Weights of a small image VQ-VAE.
Model: 4.59M parameters, encoder arch poolformer, encoder norm layernorm, encoder activation squared_relu, encoder widths [96, 192, 384], decoder norm instancenorm, decoder activation leaky_relu, decoder widths [64, 128, 128, 128].
Training: soap at rate 0.0015, 26500 steps, batches of 128.
Rows from block 7 of the encoder of a small image VQ-VAE, named by matrix and row number. Rows with one number belong to one neuron. Each number is 128 + 32 x the weight over its row's rms, rounded and kept within 0 to 255. All counts start at 0. After the name is the row's rms in percent of the matrix's.
After each neuron's rows are labels from the 100 images, of 14976, where the neuron reaches its highest value: "responds to" is what is common among them. Only what is clearly more common there than usual is listed. The data: larger renderings of crowded toy scenes. In brackets: how many of the 100.
# fc1: MLP up (encoder.blocks.7.mlp.fc1.weight, 384x192), inputs 96-191
# fc2: MLP down (encoder.blocks.7.mlp.fc2.weight, 192x384, transposed), outputs 96-191

fc1.367 108 [149 118 127 123  86 197 162 138 123 143 142 129 144 141 110 131 103 125 122 120 143 107 137 124 108 186 157 162 143  87 156  88 151 166 129 115  95 153 127 118 132 180 148 161 130  86 122 149  93 137 162 168 168 104 138 128  86 125 122 149 115  92 113 123 117 113 124 212 111  80  95 169 115 105 147 128 118  93 158 142 147 145 121 123  77 137 136 210 177 103 123 122 112 106  84 208]
fc2.367 100 [202 105 108  95  86 158  88 173 151 121  92 131  70 129 125 129 149  82 144  54 133 163 141 118 146 125 154 143  92 143 129 140 170 110  93 122 219 139  81 131  70 177  81 130 142 139 124 119 124 117 144 123 137  72 118 115 149  61 105  54  98 113  89 175 109 162 158 102 102 162 119 107  88 120 136 133 171 159 170 120 163  99 120 141 152 114 137 122 141 129 147 149 165  62 186 148]
responds to: light from behind the camera (51); count: six (41)

fc1.168 087 [ 97 109 230 134  87  45 109 125 107 137 193 135 134 147 139 170 101  92 132 145 181 115 196 171 116 125 150 119 138 147 150 134 101 102 135 118 135 126 168 125 116 174 119 132 143 155 150 126 129  67 100  93 223 123  78  83 138 165  58 187 141 139 109 124  60 141 131  48 202 124 120 169 129 102 159 111 129 122 102 139  94 132 107  56 113 133 202 147 135  63 119 132 106 151 126  94]
fc2.168 098 [104  88  33 109 154 131 101 141 112 142 102 140 108  82 123 115 138 113 124 184 146 180  98 110 119  90 125  78 136 171  91 136 128 146 108 154 117  80 159  92 116 146  91 126  87 154 161  94 122 140 174 155 165 148 107 143 141 109 111 169 153  62 132 186 168  83 118 239 105 118 103  85  95 176 103  97 126 153 178 152  81 107 188 102 137 160  44 119  98 116 101 140 108  70 120 158]
responds to: count: six (44)

fc1.381 115 [189 133 133 126  46  72 147 159 154  88  88 124 109 186 108 131 159 127 179 150  95  95 162 112  84 123 138 112 140 131 221 145 137 122 186 170  90 117 133 134 100 122 135  68 162 130 114 122 114 140  82 181 127  94 118 132 154 200 106 132  58 106 104 159 120 103 161 149 119 117 122 172  98  98 145 144  83 141  83  93 126 205 116 177 111 118 138 134 180 161 116  89 132  38 154 140]
fc2.381 112 [139 133 146 107  99 107 112 134  90 187 124  69 121  75 154 136 140  88  81 129 174 147  75 116 187  95  93  62 154 111  56 141  85 135  88  72 140  84 108 162 140 144 120 153 170 132 122 156 112 141 116  97 119 113 140 207 126 115 111 133 157 125 198 114 105 155 108 131 100 141 113 134 103 104 125 134 159  88  98 120 149 128 160  92 161 156  84 133  91 149 112 141  91 188 193 120]
responds to: count: six (46)

fc1.356 116 [112 120  89 148  78  95 107 116 163 138 128 180 138 146  90 154 121 122  51 129 128 103 119 127 124 146 162  79 164 127 144 131  94  65 128 168 135 155 181  94 160 110 131 113  98 151  92 186  98 117 123 132 133 125 128 129 120  80 135 130 139 164 134 158 111 157 139  60 133 124 139 119 164 118 160 125 118 135  72 113 153 160 145 156 178  80 103  72  65 167 145 142 141  35  98 106]
fc2.356 112 [105 135 181 116  87  79 102  94 117 131 126 142 169 101 122 121 132 129 208 195 166 112 179 145 128  95 109 113 111 112 111 127 134 132 151 116 146 134 118 177 103  88 134 179 135 163 181 115 161  90 151 167 111 145  71 144 160  68 138 115 126  83 149 132 119  95 111 102 146 151  81 129 166 117 105 137 207 114  98 158  59 134 118 121 111 121 156 148 129 145 125 148  78 198 100 142]
responds to: light from behind the camera (56)

fc1.220 109 [118 142  98 128 157  92 162 110 110 171 161  78 136 163 164 171 216 100  86 180  67 126 104 126 148 130  98 160  90 135 139 126 149 143 135  98 154  93 186  86 133 124 155 160 125 177 151  58 158  32 115 176  86  86 123 137 119 171 131 163 121 136 138  93 151 176  83 105 120 123  67 108 139 171 136 202 114  71  79  98 171 112  65 152  87 107 111 162 114  56 106 122 127 206  86 149]
fc2.220 097 [107 148 181 150 145 107 100 119 108 101  72 126 107 166 175 109 131 145  87 118 148 158 135 110 130 117  95 165 150 169 210 125 127 133 112 167 114 113 104 123 134 135  66 128 144  53 137 212 156 149 102 117 104 156 105 148 139  80  72 116  78  85 107 124 113 138  76 151 135 143  98 167 149 102 152 163 115 177 163 172 130 123 188 111 131 122 150 113 134 106 122 153  99 147 113  89]
responds to: white object (58); its colour: white (27)

fc1.228 115 [155 184 114 132 147 119 193  92 159  94 131 145  67 121 148 116  94 117 151 163 174 167 102 125 138 168  61 141 131  79 187 202 103 192  95  33 109 112 117 121 113  95 149 114  80 134 114 192  85 108 172  66 118 155 103 108 154 159 136 168 122 104 202  70 181 114 121 164 117 105  81 127  73 110 172 220 121 102 130 169 144 140 129  67 157 116 162  94 115 141 101 176 140 132 117 177]
fc2.228 110 [152 136 136 125 111 188 110 103 119 145 109 119 122  80  97 157 146 107 214 136 193 140 118 129 118 108 148 127 164 185 117  96 152 111 132 196 161 103 138 174 124 129  85 119 115 155  85 132 107  75 163 147 186  90 141 134 117  88 142  79 127 116 117 132 134 156 157  87 159 108 107 141 139 132 174 125 109 112 106 100  84 132 110 168 167  62 165 182 167 162 105 166 144 103  76 121]
responds to: light from behind the camera (62); blue object (58); its colour: blue (31)

fc1.290 113 [  8 149 142 137 139 115 107 131 158 127  85 174 134 146 100 126 110 167  92 126 145  89 117 163 105 142 139 117  92 117  75  92 107 178 100 127 131 155 160 203 137 165 146 133 159 146 173  98 176 144 185 114  96 121 148 123  86 102 179  92 147  91 158  98 156 125 179 101 109 157 129 139 115 140 108 112 116 141 133 127 154  93 122  91 168 133 114  57  71 118 162 128 132 112 138 122]
fc2.290 102 [110 125  90 136 115 114  67 118 170 105 113 119  95 106 114 131 131 114 123 187 128 156 119 146 102 135 198 150 144 149 126 146  73 126  78 161  98  78 192 162  94 164  56  86 114 157  99 171 133 137 100  97 161 130  85 146 206 125  86 143  73 145 117 146  72  95  83 141 113 110 120  94 205 125 104 151 138 114 122 213  92 139 109  89 132 137 101 130 192 105 139 106 141 154 121 177]
responds to: count: six (46)

fc1.231 120 [123 118 126 117 174 156 189 114 139 108  86 118 142 157 155 150 137 131 113 108 120 113  99  84 129 143 149 110 111 136 218 131 134 111 156 185 115 173 136 108 109 102 145 133 165 152 112 130 120  95 158 175 122 150 126  93  68 113 152  99 128 100 157 165 101  89 136 132 119 123  95 210  89 132 179 138 176  97  15 161 140 115  77 127  77 121 106 153 147 179 101 148 177 124 108 142]
fc2.231 109 [130 111 178 164 109  82 109 114  96 107 169 186 112 115 140  86  72 119  88  92 102 156 152 142 122 140 126 143 106 117 125 121 116 116 152  88 154 124  77 112 162  89 148  98 146  25 111  98 131 125 142 128  97 155  90  84 151  72 129 116 183 117  75 155 158 185  81 147 126 129 187 105 115 118  91 137 140 138 135 115  97 159 158 116 127 117 139 149 120 120 125 129 145 175 153 154]
responds to: light from behind the camera (58); count: six (47)

fc1.314 109 [128 107  96 128 156 218  78 127  96 119 136  66 152 136 156 160 137 162 128 107 123 147 163 106  96 120 137  67 133 110 176 176 142 163  76 178 159 174 159  87 139 117 123 102 122 173 127 135 132 158  40 144 120 190 160 155 134 118 102 136 129 103  95 134 120  80 138 144 142  57 140  85 150  87 172 109 133 140  48 145 153 116 151 135  99 140 110 122 149 141 117 124 135 145 186 109]
fc2.314 111 [124 112 154 113 102 129 122 141 153 128 127 173 154 135 174 104  83 103 148  95 105 157 103 174 152 170 102 106 165  97  91 116 150 152 173  92 190  71 106  81 124 109  72 131 149  64 117 115 163 164 132 130 107  90  82  90  77  93 165 101 147 196 130 143  94 150 132 121 140 173 115 196 146 165 163 100 116 133 142 113  78 150 123  96 119 139 133 118 114 100 159 113 157 194 143 160]
responds to: light from behind the camera (49)

fc1.86 061 [135 155 108 125 184 138 186  86  99  68 127  78 102 155  82 133 121 131 139 131  99 159 117 148 135 113 166 109 114 160 147 128 164 175 127 118  86  73 149 105 117 111 162 112 114 132 134 130 186 101 112 115 157  82  73 104  94 146 102  93  93 132 125 110 166  63  96 161 141 136 201  84 130 125 129 174 130 153 111 142 104  84  81 177 139 160  91 124 147 161 142 128 171 137  93 170]
fc2.86 056 [144 144 124  84 124 101 132 101 143  90 135 182 159  72 164 118 117 172 126 119 131 169 144 159  93 131 114  67 132 152 137 188 153 130 133 129 166 141 105 165 137 147 149 131  98 117  68  82 129 140 116 127 117 171 150 142 133  39 115 152 107 105  88 130 178  72 123 135 100 108 140 147 142 178 154 126  92 132 152 118 112 158 169 119  62  98 154 129 133  94 119 130 153 139 134 141]
responds to: light from behind the camera (50); car (31)

fc1.203 141 [169 108 136 131 130  59 115 159 160 148  98 166 109 145  72 144 109 126 109 149 137 117  94 126  99 114 119 134 149 125 166 117 147 100 145 121  69 152 159 161 164 105 132 157 148 137 159 157 113 122 150 127 150  70 165 147  73 140 118 114 135 170 161 146  95  77 112 125 122 146 179 168  91  64 167  73 142 120  89 185 182 170 113 154 119 170 162 158  76 154 104 147 161  86  95 105]
fc2.203 114 [107  85  97 205 167  90 155 115 106 125 135 164 131 123 145 131  94 157 120 108  70 131 128 184  68 151 157 121 103 114 136  76  82  89 123 138 165 146  93  96 138 115 168  99 109 106  73 132 126  48 175 151 120 157  91  99  67 112 121 135 201 146 148 167 140 105  98 118 136 144 121 144 177 118  88  86 126 111 120 114 104 124 113 147 108  87 127 106 121 111 169  75 146 143  97 126]
responds to: count: six (40); house (29)

fc1.137 127 [112 150  93 151 130 127 102  84 125 135  99  88 185 143 140 108  73 143 154 140 151 120 138 165 133 168 126  86 181 125 113 124 113 133  73 156 161 167 102 109 112 103 115 116 126 194 129 163 146  84 123 114  95 178 180 179  80 148 130 136 142  75 132 107 114  97 135  96  68 130 153 126 164 122 130 137 152 141 139 116 151 159  86  76 129 111 124 129 105 169 142 174 158 186 131 142]
fc2.137 121 [129 117 127  98 184 123 116 136 143 129 111 165 103 101 153  82 144 141 140 103  22 128 117 121 131 105 112 155 142 133 148 127 109 119  99 180 118 147 143 152 169 148 144 137 148 105 102 126 128 121  47 134 139  97 128  77 111 161 141  78 115 102  43 140 202 121 158  87 128 134 121 143 150 124 124 155 168 115  91 155 122 163 187  87  93 139 120  98  89  91 142  82 107 119 211 149]
responds to: count: six (47); trophy (31)

fc1.43 095 [159 153 150 116 136 102  73 156 107 147 125 166 124 165 131 154  91 114 100 130  80 150 147 171 109 152 116  99  97 124 111 117 134  74 179 221 155 117 114  40 129  80 103 102 125 139  91 138 121 110 153 185 118 169 124 115 117 125 149 106 109  14 136 116 118 150  91 126 140 145 139 120 186 107 210 183  91 146 140 100 123 168 126  80 105 100 175 167 109  87 147 147 189  93 181  75]
fc2.43 097 [145 124 143 157 125  87 158 139 213 145 113 103 136  98 166 114 153 106 236 127 190 124 118  99 128 154 116 142 148  96 155  72  98 102 127 124  98 141 201 180 107 135 131 100 158 148 156  53 149  97 188 111 157  83 142 156  87 164 137 151  82 167 146  99  91 134 182  69 111  97 102 170 128  95  73 104 128 118 155 119 101 163 139 135 138 108  74  71 163 106 131 158 128 168 148 170]
responds to: white object (60); its colour: white (34)

fc1.275 101 [ 92 197 162 138 142 136 128 124 113 115 161 203 118 104 120 143 127 112 111 129 190 182 129 132 136 255 119 133 175 174 134 143 144  22 110  96 108 111 156 125 140  97 158 144 141 133 100 128 187  83  62 125 138 134 148 147 108  77 124 118 121 142 122 140 152 139 114 121 105 134 198 154 141 131 120 110 141  50  73 111 160 146 113  86  93 124 144 155 185 121 115 110 167 106 114 150]
fc2.275 106 [123 104  39 131 124 106  94 127  94 169 134  94 151 180 127 131  88 155  70 103  71 149  61 140 135 110 112 185 121  87 174 103 132 186 124 158 156  66 135  76 130 132 161 101 143 104  94 140 104 183 139 177  95 100 142 161 136 190 144  88 107 139  83  97 165  97 100  96 124 125  85 133 134 171  70 117  93 205 112 159 166 181 116  82 143 200 147 129 108 123 123 102 107 171  99 153]
responds to: white object (61); its colour: white (31)

fc1.92 106 [132 162 105  95 162 123  93 154 152 144 128 155 134 135 110 143 101 159 115 142 126  80 121 107  64 163 194  84 112 143 201 183 199 156 148 192 120 117 113 166 179 117 114 128 134 130  98 100 166 113 135 134 122 118 100  56  99 121 167  82 163 112 127  37 174 115  98 137 105 168 149  93 136 116 124 134  84 119 114 125 156 128  87 168 117 164 133 104 122  68  77 144 172  63 173 128]
fc2.92 103 [176  91 112  97 120 170 136 119 153 114 157 106 131 108 190  87 176 121 194 117 134 123 150 144 148 125 171 121 101 138 129  76 155 153 106 163 189 163 147  96 132 117 155 109 154 127  77 160 160 153 113 129 139 133 199 103 145 180 180 125 118  86 163 110  75 142 171  82  58 110 108 131 126  88 166 110  92  83 153 125 154 189 104 175 109  81 110 111  94  98 109 102 203 126 154 116]
responds to: white object (78); its colour: white (39); umbrella (36); mushroom (29)